config.toml
model = "class-conditioned image flow-matching model"
dataset = "rendered scenes of toy objects such as cars, trees, mugs and chairs"
train_examples = 195000
image_size = 48
horizontal_flip = false
conditioning = "class"
arch = "unet"
objective = "flow_matching"
cond_dim = 128
targets = ["its colour"]
num_classes = 12
cond_dropout = 0.1
logit_normal_time = true
norm = "groupnorm"
activation = "silu"
weight_standardization = false
pixel_unshuffle = 2
widths = [48, 96, 192]
blocks_per_level = 1
scale_shift_norm = false
attention = true
upsampling = "nearest_conv"
init = "xavier_uniform"
residual_init = "scaled_by_depth"
optimizer = "adamw"
lr = 0.001
beta1 = 0.9
beta2 = 0.95
eps = 1e-08
steps = 40000
batch_size = 256
epochs = 52.5
lr_schedule = "cosine"
final_lr_fraction = 0
warmup_steps = 1200
weight_decay = 0.05
Rows from block 5 of a small class-conditioned image flow-matching model, named by matrix and row number. Rows with one number belong to one channel. Each number is 500 + 25 x the weight over its row's rms, rounded and kept within 0 to 999. All counts start at 0. Numbers have three digits each.
After each channel's rows are labels from the 100 images, of 14848 (inputs lightly noised), where the channel reaches its highest value: "responds to" is what is common among them. Only what is clearly more common there than usual is listed. The data: rendered scenes of toy objects such as cars, trees, mugs and chairs.
# convs0: first 3x3 conv (model.mid.2.convs.0.weight, 192x192x3x3, each kernel summed), inputs 128-191
# convs1: second 3x3 conv (model.mid.2.convs.1.weight, 192x192x3x3, transposed, each kernel summed), outputs 128-191

convs0.18:533492477499486484528462467541528504473487527460480513540499472521497417518506497496488504529514477473528427525482521526505497483506498500517498512508487455497524523498502492505485491475474518
convs1.18:500497519488495504493507553511516500483486483553522471490494526522510560483466446496541473489484450523459501516472477550436470475531502482500456540467466505496490462508513555515525472510513482
responds to: umbrella

convs0.24:540502467480475501513502494501483467446511506511453496509511490502436466498510482538508553469459484484509450526485487501491470494517462527513525490481507453475490528486517518476532510574486489
convs1.24:549472513502563481492474489508490557487463481557521536480464554534544523506533511485477476550496508527524510520535512478515519453529479495513524499518551547530500523462497497464497500496523480
responds to: lamp

convs0.177:525462501485506507520515475502509481491499482504522539512502513469463485520495524461524519508494487512515490496520485535503480482456515507556505486522466494495491515497471530448495473518498488
convs1.177:501525465528510479492502513520526513491492513493506462461492472502522475514554457483577518514509484467433458469546533489503554470521515515522489505468493477536511527498496495504534477535530507
responds to: grey object; white object; its colour: grey

convs0.62:521497510491529487502453516517557485499501473493478484497465494492517470530459489465455467498521497490509515529472478519476484520509454491473507505503452479558553533523456493511523500519493471
convs1.62:434509567505481498491529512492449539481495495530498527516572467529492526474486526523447533476473496522492531498474492498488482499496461475484498492513542528469499485472499510477498431531504507
responds to: light from the left

convs0.124:466477505487496485468495493498526547523470516476506499513497480487495465495488484495457495531502491500518490492529499485548470534520533489483468475516550489505500497494488497502509491493497386
convs1.124:517558519484514492497481553510516539507518502482546515499471487527453541540518493503515498474489506493527524507458481493520487491529516489487508500503509546504486500488490484488480483512503509
responds to: light from the left

convs0.75:491504517450490544497488454483532502522486514480517485510495488502506510515515506534493532514464478485522434485493479554514525475493441470483477410522495489490489473497492496499450511504493532
convs1.75:524529498500491464538532481466510451493501507524519539505464480524472517506496517504533465536457531497481525495530529480491505462532449490551487547521451461506473513505497453494505509462516475
responds to: barrel; largest object: barrel

convs0.84:502487478495524513489489533543472442468488496444534505482529499501528516471516537508469496496490481498446502528520570450499471538522525446481511469511480494513511523499513517496461527506477492
convs1.84:466485519509509513490508523500473549512476487481512557483526497495476492492527526489518506521458530491528469468529479527540512510531488537499544519454473503503494516472498525483507444456551482
responds to: airplane; largest object: airplane

convs0.117:490436502459522508534550486485500459502488496448546489519474476505518487493516493496499538492502502504502463495515512498516501504506509432486504470516455517485473522481473525476456488480500496
convs1.117:473533520514495501501506517447495536501489503479517513522445442417458484529502478458542528493485506491521461492489467473506478491510493520431505515483475494512516550485491532513504518495512496
responds to: arch; largest object: arch; table

convs0.152:480471548520506529514472441524477479519506479514486501468516499497488458482548533483504514503471440496484514503469489511505498496491485503535479451516501492530497519506502516530479519444502480
convs1.152:474510485494518504517503541496476503483474503486504483527461536492484519439473545509494513501520501537516507525529472485478467462502505520521489509492519514486515524491502482502520493544490533
responds to: flower; snowman

convs0.110:460499464537483485509489488481491500440507494490513505499523525497505519480439501496501538516474466433506510502515502483522515558521518512503536475486513470518495500519494487478517502466486488
convs1.110:569482515453456496540454472533515533501463482493504524500463484496497494493522512488508487479493501501480521516493525522497504518528542518468477497508483506507532471486516534489507507470505527
responds to: light from behind the scene

convs0.81:479470527510472489531518471516465483525502453448516522502522523500494522504521505441483534490517507493477512514481481528448484516480520485450487470522512437476501519460507486480492488443475475
convs1.81:483535488472476494520505497532486492532507491506499536501484451522475492538477476547445494512485492461458496493499540494489521501487472530548492514475474469483501510522494477524538477551485528
responds to: pine; largest object: pine

convs0.137:493544546491522439502493522489530444544501529544491474435507475476494508502556501478522458424458504534492537487522491529509508512540480521506516488515514490505526518488498514517506526487500494
convs1.137:470498488497476505506486505450483493497472449480491547514493511442488496493426465464546516481510503485448463479463546506448504524499523509517464513482510471471468456494498514484490487525512508
responds to: light from behind the camera

convs0.23:524517518520496528538486510534521497507484479524507508504492474480518520535454540537484461503509471468509491519494532500534497489477502537523486472502479506523497585513526532494500506491462462
convs1.23:497488483513508514488479519492462476488522516487476461481469525458547517494554476510499513495516536474497506500542500489469479539509457474509503539501539537497532440530498509502503517451536468
responds to: car

convs0.5:494498501538465501490490545492474481467469491470483497497482492512496491517490464488496479520506461498463518495457510486507506471485470468508504529495475539515508478502404527526512470496519504
convs1.5:511482486474490518472469507476500513525526485488441493537503519437487476476543537483463495495465544535504469493494441456523491533523524496455480474510555503504503524470492513486509510517481509
responds to: table; airplane; largest object: table

convs0.39:505451519475506467479496471497489484480513491452484496493509483482447509453532507510514606527461493509533492510463518507517516500534466482514520480534415505498506481499537531495502541525514532
convs1.39:513496476491464522506457481459498511482516510524495528521499494519476479507530453459498546485522484506486474497489554496475539500481459501468493540500532501530500458486505534508495489469503479
responds to: umbrella; table

convs0.168:496487494490542475485503502518488484510489496497500481524457467482461482449507524513473481479488511512524500537516504499490513545472509511505503472518515489530543511474522497494526506536497416
convs1.168:482493510471457543504466515506534475494524500492510497497549508508509470530515463520472552524515493493471482480475493482480548526508499530473495478504533539513512475443516523478509480550499532
responds to: light from the left; tree; largest object: tree

convs0.136:484514487498488468519514488492499444480498483521512522440473506473508470510528478505473469453500539509480512478520485489500470539517544533513489505522499472480515559479516494473489559503508468
convs1.136:499533468477531463519508513464504506478485500445509494531489522490470503464551493487493520484486450521441492542452506490469475518517473492491478505519485490501487457478497515482515490482504516
responds to: light from behind the camera

convs0.86:531510526501531473531489459513520503519523435484506508499512493473483439509483510465490479483510448520484463498519509510508514491496530512526542496535474501549495488503538476481533508489453532
convs1.86:514493449512520503518500520489481528506513516472493497522524501466508528479541539518454518487507520529498472519534461465500452480472534501532472503491495459522514504497523469524514482484486502
responds to: hammer; largest object: hammer

convs0.49:515501509469515519475455468455478472486533482558500505471497486479494496525552491488477513448430500478491501521500470543539516474511483495484489477478498512520520512482492512498500527492480487
convs1.49:450501514499514513548534526454502481515501509435504487530492467509552474483455507531504456506526521504546516492520524447469494503475484524499516489511503515505521498543503472490504474522491498
responds to: ladder; largest object: ladder

convs0.40:485504501504503516511497453446472510504508508515458500446502556505529479482531461523509496526486475495478465457508455485484472485490498489496504500458531495499527493478475507508497526498494538
convs1.40:484541478492429526496494537529499525476495505497545487540469406489477523522456472520513523473484499538507527508500520502500519473509515525476528489499475523479519478525512516475497447559497472
responds to: light from behind the scene

convs0.160:493504463526485473528474500499483475471435484478469508486454512550506460511461463475511496504517496472496445490497500467529475548476488500513487498487557494490488488481504456495461563467487498
convs1.160:538481518505449510508522538557503511485528478488497476532465520452498500505513495490468541523511513518461505473475490512458512459505491491451473463480495503519501531500521519482519473547499492
responds to: light from the right

convs0.88:519506507481541508520499472485509455478446478484559532473486468472497489507524497483521438498476508486480511478514497515505482525508534557503511495511471480470514562469504511488517589482499460
convs1.88:505538505493457496481503490495519478519490459484476475508473529453473468497469505525497514539463518485519548491456484460472524447473505523514487465497527494499554492518515519516499439526480499
responds to: light from behind the camera; barrel; largest object: barrel; mug

convs0.174:461514510513497488485502490537481491507542484531495519509498546521498483479501470499532465523505462559528547501482506512530447498500494516469528494508516490507523525473538519491498521488503529
convs1.174:494484445500495493487505533515498488474512499540508476495492488491499522515482530477506514508478553521449453484500511498477511459545495458554475442483484505511477517511497532474533554530489538
responds to: count: one; hammer

convs0.11:517541501497467532495514552483477529504516458540542519506492522447515507491454484507481468500503520491515531523564490482453534494467477501504466464530500492489482503499488489461510482526505477
convs1.11:527462518518478512524513521504488551493533518513548470511510504508480534495487538531510518464472418526493481487455518510515477547553524443479495546493494513519509485478501475514474537512523486
responds to: ladder

convs0.178:498471492480430509497482452508494510482509479415458501502499490445481466465476502499437499461470479498486490511474455493483472482489472531487490489517496501516530511480519489503491527538525498
convs1.178:454492476491578493462524528505514480506501483506469533483537485540490488519529443480487501493507479485493455476532464492515483473527516487528456493490507472522502487466496523509488494482539501
responds to: tree; largest object: tree

convs0.162:505487492501499508505525495499444494501486470508484489496496523495502526480512515510511511519514519499485507515503489502508494513453488496453508473416481479527466507460454520464550482496476495
convs1.162:538475504485474491499460485491539518504524525498507535516471498520507476517506511476497513497535476493490464507509518506468555498470493508495501509551498532427603494477531483525455481501544496
responds to: its colour: white

convs0.134:502528524484489518488506500416526526500507511495517502473542486474487516509490522514484474331501506476502497528503480505472482465488480521530500450511507480500500465481494513500497491524513504
convs1.134:483498467522558491489505464494518505510497500518448452535480527454501504460481536504528512517472482484474475488542498464502513502489510479478425507501518447483519504523490475514512531476517502
responds to: light from the right

convs0.171:474428484510498538496492520492464501468498508528539495506492455434498481506519498464465502518496488505489465491495523479485520507493479454499501477470516519472513489512517523451455536465472462
convs1.171:500558475506506499496485463487506511514518514469470480503525476499537505535565533536505446522510498486493494491506433496519490507504536498479473521486481509523499508494465453479532498514509486
responds to: light from behind the scene

convs0.188:482456511505474548501508485526472531496476479466524540544524494492500407488493454524485483509492509485486454443522467527492503485499497526493440489496519505521529512515504496492489511503494510
convs1.188:514481499505492518484516480395524528486546519532478479504472505514477530456495488466517524505465497538495549532487464494514499508517549528483496534517486508501510475471493527504500521466511492
responds to: hammer; largest object: hammer

convs0.106:462435472495490557513529447481469497488489487500504530480497497443441480458485515454500506546448470458475509448450467530483511530504523487489487489511475499522491515534509483462471549497506494
convs1.106:525464497539517524492506494469504480511538494488496526489498466488487509507447477468483527485481517490476506514457501547512480510506496504495465501511505499476491491550485510483411490497523501
responds to: barrel; black object; largest object: barrel; tree

convs0.73:478505520482552494531501506520482442471468480487565522440464506504448494499509509471476513462490447535460515486550483466516499487510562484477524500521508503522526533485520550494455515506491497
convs1.73:504455510489498529492534503517503527528511479460463519521519482495476454470485493488477541497499475498520463494503457444495511521522508521493535483524489486501503534497510546511483462469505449
responds to: arch; largest object: arch

convs0.154:482535490485530524525478479520474489481506485468473503499484510493526466518521498530502498520489481476482528499535568504498494523473533485505509485512482449516471461515495469523479493520512497
convs1.154:517501528492467486539521494474498525507483489442487540506470475475475513484481486448452529462504497493538509503478464479473507506521498495465533496465476481497533505486505518501510517515499512
responds to: trophy; largest object: trophy

convs0.54:528497512479496498510486469472504489476505515447481546518529478470474472485496518484503508519475471510518466497510502496487484514493489479516490491502510490506491481564462485474486497505472468
convs1.54:439542501493452510529483516521508466513501522524496499458478494524506487544530491489433459497508508478465507486554486468482525495528502515505512565475515488512519567484512497520532482531486463
responds to: umbrella

convs0.87:501534564505509524473490491479442488514516464491462483487526515498486462499513481520524488510493499528489466469503490533483460471509506511490517486528524462541465497470518495485490479507511511
convs1.87:496568468484545490527510485510485506531493501506476545488470463533525533529527491453452455550493492490451503506501499455505483504527489521480525506502527487469505541507453502487530510485486515
responds to: candle

convs0.66:506454526530543505491461478507527491495470510478479533459502494492465446517496462463471519482478502523508497499533484517512484518501527477479467486488498463476509492494461526475513484497491510
convs1.66:538531491475505492483508490499511487499519489451471481528497489514555506499444476509541468524498514493442507482462512496507483495494463512565533457529527480503464475478482512508494493537494528
responds to: candle; largest object: candle

convs0.80:475524504502462499514537512520503532469510483494506488485535533490529482514508475546535470466522500483468515534452481534501522471480503472478474540504499444522493532484520516489464518484518496
convs1.80:535481495524483495506450485522503527468504529529487504505494526509472520457495593429459554536501531508523523497557504486487502516530514505461533460506518508475546507485509531440494474485488476
responds to: black object

convs0.165:475497439472469465496496499507466485494461499505518502486458449524527493476510458492484522497520484466447510510454506497526541501506529518498501526507507505523500539520507501517474489530491454
convs1.165:469459520500446520524505527524525473462503489504541499528480528483497526534478506484481486469520510488511467493520490517507515493529524535485479505502491504492495494480511498460499493529496495
responds to: light from the left

convs0.0:481478491524520545470466513489501490513509488549467513500498529499523469540472476491475477569482492491475497436513485512523504501503467508519488522486486505509522500487501474496483481435525492
convs1.0:517572521506488501536474488460525479497502504415490430515452438490531493536486503554523516461533535469499479505472527492508501469510517488553470509532493486515514497500477444488481512520480517
responds to: ladder; light from behind the scene; largest object: ladder

convs0.107:506461513506447497473499440514498523520495502511455520500516486516496464484494500454528505531537448522526458477481447529508528513489485453464512472507525517510467471537447543510514489440497489
convs1.107:487502465518525522490477527493505533485470524496497472498461500497471503531465547557509490469472511505482526502516510460459497474529520516522465491503534524516534519482531501454493504523500500
responds to: count: three

convs0.7:509469472477475531504539499500496495516491487512533493527453458500497517470473563480485506482529462530496448475525517462529488502484520478449508460510503499476509474522465546497457516491508510
convs1.7:495578543507490510510469472473520504504520500493501477512483533482500461506526451532531546536523482451501436501521512502513496458537492546494512528496465509528541531466481452512514530517537504
responds to: barrel; largest object: barrel

convs0.28:522475464480513503523480495442507432495479457543530495518468482461476478511524527484500528512454494500540480481510522502504481495496493461490518472509478496459511500509488488464477511496441508
convs1.28:515513499546484518491530534442490519488503457507512485498490487456528478458489483463480496441535530507549517520513512452512461535511477528487527494499508520519470515504488585505498482522480512
responds to: table; arch; largest object: table; largest object: arch

convs0.116:523451531494493485507484493490492508494500508454511523534515495508508495516520482497479513494477480529531503520545457495499523496509502546488494474485554494483478524486475549498533495503544477
convs1.116:473523525478546487521473506478538534513459490475546514475461487503527508510446438480536499486472505477461486493506528499483511562557532553525492524493506472507526483490512438509504563517481508
responds to: candle; largest object: candle

convs0.61:513526496516528534526503500495510499489514465451467535517480495493510517542488476510480461482530501471475503524464502517515487509487524474496471502481504508513503539524507548510464453489472518
convs1.61:521515495540488495487476510520487553466506520540560479514537527548483517463540569508476517506455520557547484476553488464499496507529498514481533518520531510496479504488507548452514500534512496
responds to: light from the right

convs0.37:510460524488500496417499501508511502501524497517483462507533516495477486485508477491483527524451487501480491476502474505479531512363506504504499506431519484484464485512511489498455519480511476
convs1.37:494528521476514474524522493529503463473477520517509480542497513523514560480527513505492510514554520522494534540496477519457536484505484498514513461524531468502490524468482507461545489488512502
responds to: tree

convs0.31:478544481489492476502493533469533506475510504595483535466482497524506480508505432519478512413469470500520507515536502505506535499512501492501514481496496483523530514478486488500526487525508459
convs1.31:502476519485460493518538519502480467489465516518515463525500562451494475517439514500514480526486520525508487492528538482486487479551475529500527487505511458479508482541509493485489474496479511
responds to: ladder

convs0.27:515474454490491500500504444526476523477474515452504522512537505490497462488510462499529514542463515506485499483510501509488472511503511486486463496448533514514521473489539491506474525524495489
convs1.27:447526506486541522515482493461458541485504502513473511518495490483507486468519537499484511514512501511517498482485485469505553432499465530505499513501472504491528523491475516504499456481548444
responds to: hammer

convs0.141:519463484496489508484465428524509453509487511452476506505489449452469482471518500521489517500485502502497480488464442511478484470497455519503482500509484506477484524483502474461476531524530505
convs1.141:513522524492518494452502528505507507505502496565520557490519493599486509551484445522508456480483482485459474476441502498454471494517512497469489457496471486521478490509501543510483491490527496
responds to: umbrella; largest object: umbrella

convs0.10:487508482487501512527508497490495482535518506481500498523515504482488488490507501501502472502489505499560508525439474487481500510475523496491475493518509523441546475543491567523473560488494495
convs1.10:551465541523501511524476477501500499498478491495468505486471507486485475467499460468451491469515442544448469471467526524468502487545532520534488516469480507530519483492513482503508448503494528
responds to: umbrella

convs0.56:484490510466479508538515530458493492465545503490521528493482466474500570515513511453498496439494468516513531491521516500514511541479489461463495480510516537505500462535512530508472501495497457
convs1.56:480544502518492517472513519497520449495503512448530493478494507485519465511502539534517515511459529486468471452516467499517500515487508486535566517484488476488518529486518509486478476520534490
responds to: light from behind the camera

convs0.89:490499511505541510486482508545535465482470495498478497498473475515503506511497484490498549440471505468490511512533498512552493553488528470520510509476516512544530514552526509501474512476469464
convs1.89:479502558486464491534553493436513548493544485473503456511513520505513445490492470508457493481476530493489448508499556507496546483488498532490485479513507497481516513431499564493493490477518524
responds to: table; arch

convs0.101:497502464494510474548518490486505485500468436525489508517502486517489480489525486509498521504508536485515490493464493502502453472497493508484470504601491445510471475449464486479457506526509482
convs1.101:502511537514508541485457503480564513478496501515505498529490486496498528461470543492447492566456523498486467526549510475504485488484533517488529553482496541508509529539553528515520525533470481
responds to: count: one

convs0.163:476459490479488527541514495539475456530487484506489513521495490466468506501474507445475541483483508513510497510492503557458489479465489508507503444517479509451511499489455468436502475445461481
convs1.163:515507471515491509533499448504469546484477492492500483469487452508484455526516488489505503547536527498518477496517513470515503516496476548449487510462527481510497519512484495477521491581483523
responds to: car

convs0.102:496532508490504493499478481496480517496513510519495522541495488483493472497445517471524495504507511504524501505464509505527492530543517496524526487512510500518500531471454527458548522517480479
convs1.102:474502538510489524501500532518525512491505491531526520495469505464501534534453518464493466491485464499421519470454466522464480531511514507524505532504503506511511470496531481510468493532523462
responds to: grey object; umbrella

convs0.114:485480508486524488477490466544496523498513494493487535529479528491504497512477452481454545490498440483492484509518451487511476462536466506481523485498511519494477507509489531504540477508556515
convs1.114:484495512501502495532502487528490452491470518450535504495482488533430511504531545471519454507452489465501500500514479460499491520527523536500519487512497477501542513483522446484482563463514527
responds to: bottle

convs0.92:521500521501470479516491482472509495467480470519510494491492519498521470524518445491495539503495463462491489487499484542464500512481489507442497454463437478485464502464546481485515486527502495
convs1.92:511525512484496499498518535479475531496518495491492501510548522431469521467514560524444440492458473544491491530452468461507476520498478488527510559516486463493505529470510504493503517488501450
responds to: trophy; flower; largest object: trophy

convs0.153:506531487495448517523463440487490484510491512458459547467488489490507507470516505455482510501505490468505500488505499491492480478488488504489519483505481500486527519505479482488497526514477489
convs1.153:484521551509502515494529545483534485498489491523539517520479502533514467548493402514514491495488496444458484505482527496489537485512512532524491503497524497511501476496505512524494538549536475
responds to: tree; largest object: tree; mushroom

convs0.189:487501479477541442521528508502460502506498455515524528528504540508511506492515520535480527527515496467526532509511539560517492493521511539492467442503503470509487506496534488500484509518503515
convs1.189:556513512475509513498487531510485525491565477506480494516520533505506481495512482471469519547503474502461487526478471430479507527486479510469520523505490499528487474486483526463524544539508507
responds to: arch; table

convs0.99:546486524485485522512488464478530490466477495476471520500513486496491409523510492521478486460467466536488498501511491509488495502499523485532538502510501484521511485486498486498521528543537491
convs1.99:517490493477537506467499488512497478522508477467486461517510526454463505472488531509454508481536537511458533481512487457506487466455525525500464486505493496486527529502489489486495486531483484
responds to: trophy; lamp

convs0.12:492514476487483480529480500462514489488438488523457533464494486498514449506445476487501532506494481428490481480507528525514547508532505514477518523544479532481511467507473479512534500435545458
convs1.12:515510523487545500510491503508501508501535517457490416508527506503462526493521509494492460519486499506449501497487477485528482543510512503532531493488542508505506500472496469493499523507490526
responds to: bottle

convs0.191:485486522525471490467479535510534503488538480485520529496492528480507503505453535486472474519479468529520488460476499512530509544503539465517495470521482450516520486456531536503493514475515555
convs1.191:499528466504518505522488479489507546488530520548518523497490490510554435480503504471519475538511507514472475447503525496508476451528512491465464481479532523485500540481505484458537509553516457
responds to: light from behind the scene; boat

convs0.187:502473534503481513504528506497520484482531507518487477514488499452470481467500519481491506486489476524518498489477471487499478440469497464468451460509477500477482462450519475478462498498499484
convs1.187:515501461491490510450501493510558473515543504493506466502479463503524516519502478417517488534526560483527520466499496475520493456514470532497481486492520503493501494490495510516501530496515485
responds to: teal object; its colour: teal

convs0.173:475483509494494496522540453504491502516509508528528471514485509501521517488541557517498511448523518539497490498532495538524451451492507470525472478535485468513538444509515553518511470511483512
convs1.173:508527483492541503480470511500500495470474491469456495492563526499478528543514535549504506582500509495490494496471510441496494532527447509499482487489514492517509512482492515479519507516501506
responds to: umbrella; largest object: umbrella

convs0.45:519502462542463450500526507468479474457508486481474525495498456472503563496463564469482530458500531487487531505455525487493466525523531487525501468515510471510517477499531485479473506500494502
convs1.45:490511478484502502481499491481529525517488495516528493485450532517532453503483512487521543551474489508489471461527558514474538486505463514467451493468471504502516502500508576516510510499556516
responds to: light from behind the camera

convs0.149:489478499517491489458441444491481526515511485457504511499501482459518488491586535494475520535521490509469492482487446500528473479494476475469464473503513519455496513481496497482484496497482503
convs1.149:519530507483537495529487504504506536518467479564543573509457502563499487492487499492508552489499496526530477510525550532462497474536499529465473530466501460508481476502516542504492523493512487
responds to: umbrella; light from the right; largest object: umbrella; mushroom

convs0.119:500488502512460527507492481495533489495521476464523528516482510511491493491486482504481504495492487518514473516480505514531487507508537514488545486546455485516509463543468547512554548475532503
convs1.119:492494466505522477473483512508460509493458501525455487521497548499537514505534561476523487480525506516440504506475486480494464512510472484492480509492520508517512506474498489495495441476507533
responds to: hammer

convs0.29:494486504469508494433529497498509500509504492518508507505498477494481496503485491519491508502479481510524491525520505485495508489283497508520498507492499503491475472522512550515514505476522503
convs1.29:524549488494516479522489514522493502474469493529482511489545564476518552473501516493553535585512508476515512473527528526512489498515482484482538489505513503481472509466507489444536549524509489
responds to: count: three; mushroom; largest object: mushroom

convs0.6:497481485516493482514501528472498430465508507516492498504494477500477502506506493476478493459471516509462543484486527477504455518511508523512495498506510502497511514489494419483489488469520457
convs1.6:429470526479472507473475484474532518519514502455442493516514489512538476496496471517511488463481487535497482490487491539508546478474497509501510508495461537505484469482507536500515484513470563
responds to: light from behind the scene

convs0.183:503471491508491510504485504484468485487514498532488513510524494446480452496514505497492504489474495538512504496508506492466494518509501458494513494505519471503529543478492479449474530532499529
convs1.183:482505488484544479467491504460495487513471487458496499493459482514530476495500455455579482456559481494512475493505515504465491495533469541505487494475508514554466482461475552502492501513512507
responds to: candle; largest object: candle

convs0.128:544512492517525480479456524533495502511486495488514490487477488486509500478536516498502486491504482523506558525454472563519516488502498495477536519507522506480508498483535456522531538508526461
convs1.128:411527479490507500511523507474488504486509519557476520527551481488465534474480505510462521487526516533505470535477528465494501506530520524511495560500485490500482510486494519463517490519495577
responds to: light from the left; candle

convs0.185:478526506498507497512461519499497484502535485558508458490464518511513512524513474525500454450500511524518546512500487504499495551487489500495521508515465478468516511459512500495504545487514493
convs1.185:541497492513522494491506541463532515491511514443524459502495479500536511445531514481529493531469504517456463460514510506525468471512486436509495449496509499506493473511506510465517490512490522
responds to: ladder

convs0.180:510444506493482498429521496505497514476514491515511518510489501456493465508515532462515511484475481517493489510497470555469495480512470444499477500478489481511520495448521480448525486506500490
convs1.180:544540487497507518496420515518505518483562481514477483498533528487482434501547505465491488537484509436485492472506517465510513468461504522490509499507495519509493501437502537474525543531482495
responds to: white object; its colour: white; tree; its colour: grey

convs0.132:485514480455480494496513501498508463470514496535495497467446483428521522490450476505467505501383466470499509484539502503545504518519514515502537505531498497487481479539492491433491545494510488
convs1.132:495506486525492512552478513478492508502503512474509451436493483528490500518507539544492500455469504472544475461507540483547511502552483472531532533491507520475493535476513535468460475474512462
responds to: bottle

convs0.79:508516522498520491490516476496540500514460482492504496491509499473521479470533496515507474508490490494530495488524486494498494491473460547499468496566482454415526560497509484472444484509464484
convs1.79:475517529488533519571545501452468515479462498530517480505493537518465507485485501521501489502518500506491493531483509499525490509544502504492472503440516488584456465523478500502544515483461510
responds to: tree; largest object: tree

convs0.83:480477559461514522513503484527495527515522519500490516477522494488485516480515511482529493522501489483476489482490483477517517511500482471498548512509530496530491446441493501505479515459526509
convs1.83:473510490494507517549534497493471470510454504522487510503459456487523527537499478507456472469527493510535485469532493531456506442517488495509489484481458496473528566535483501478505495547513504
responds to: boat; largest object: boat

convs0.3:496487465516487474489539523524512468510527496496507515496499505490513533453496504504518460509475477556504524491549477505543539470456447517518501493501495484459522527500470495505514489520497487
convs1.3:494563484487511538491508533507471499490532481523506489538534509484473499520571456523512518483521472503488495493447584519471480533518508462511515476490510524540489494493506523487529499459501545
responds to: light from behind the camera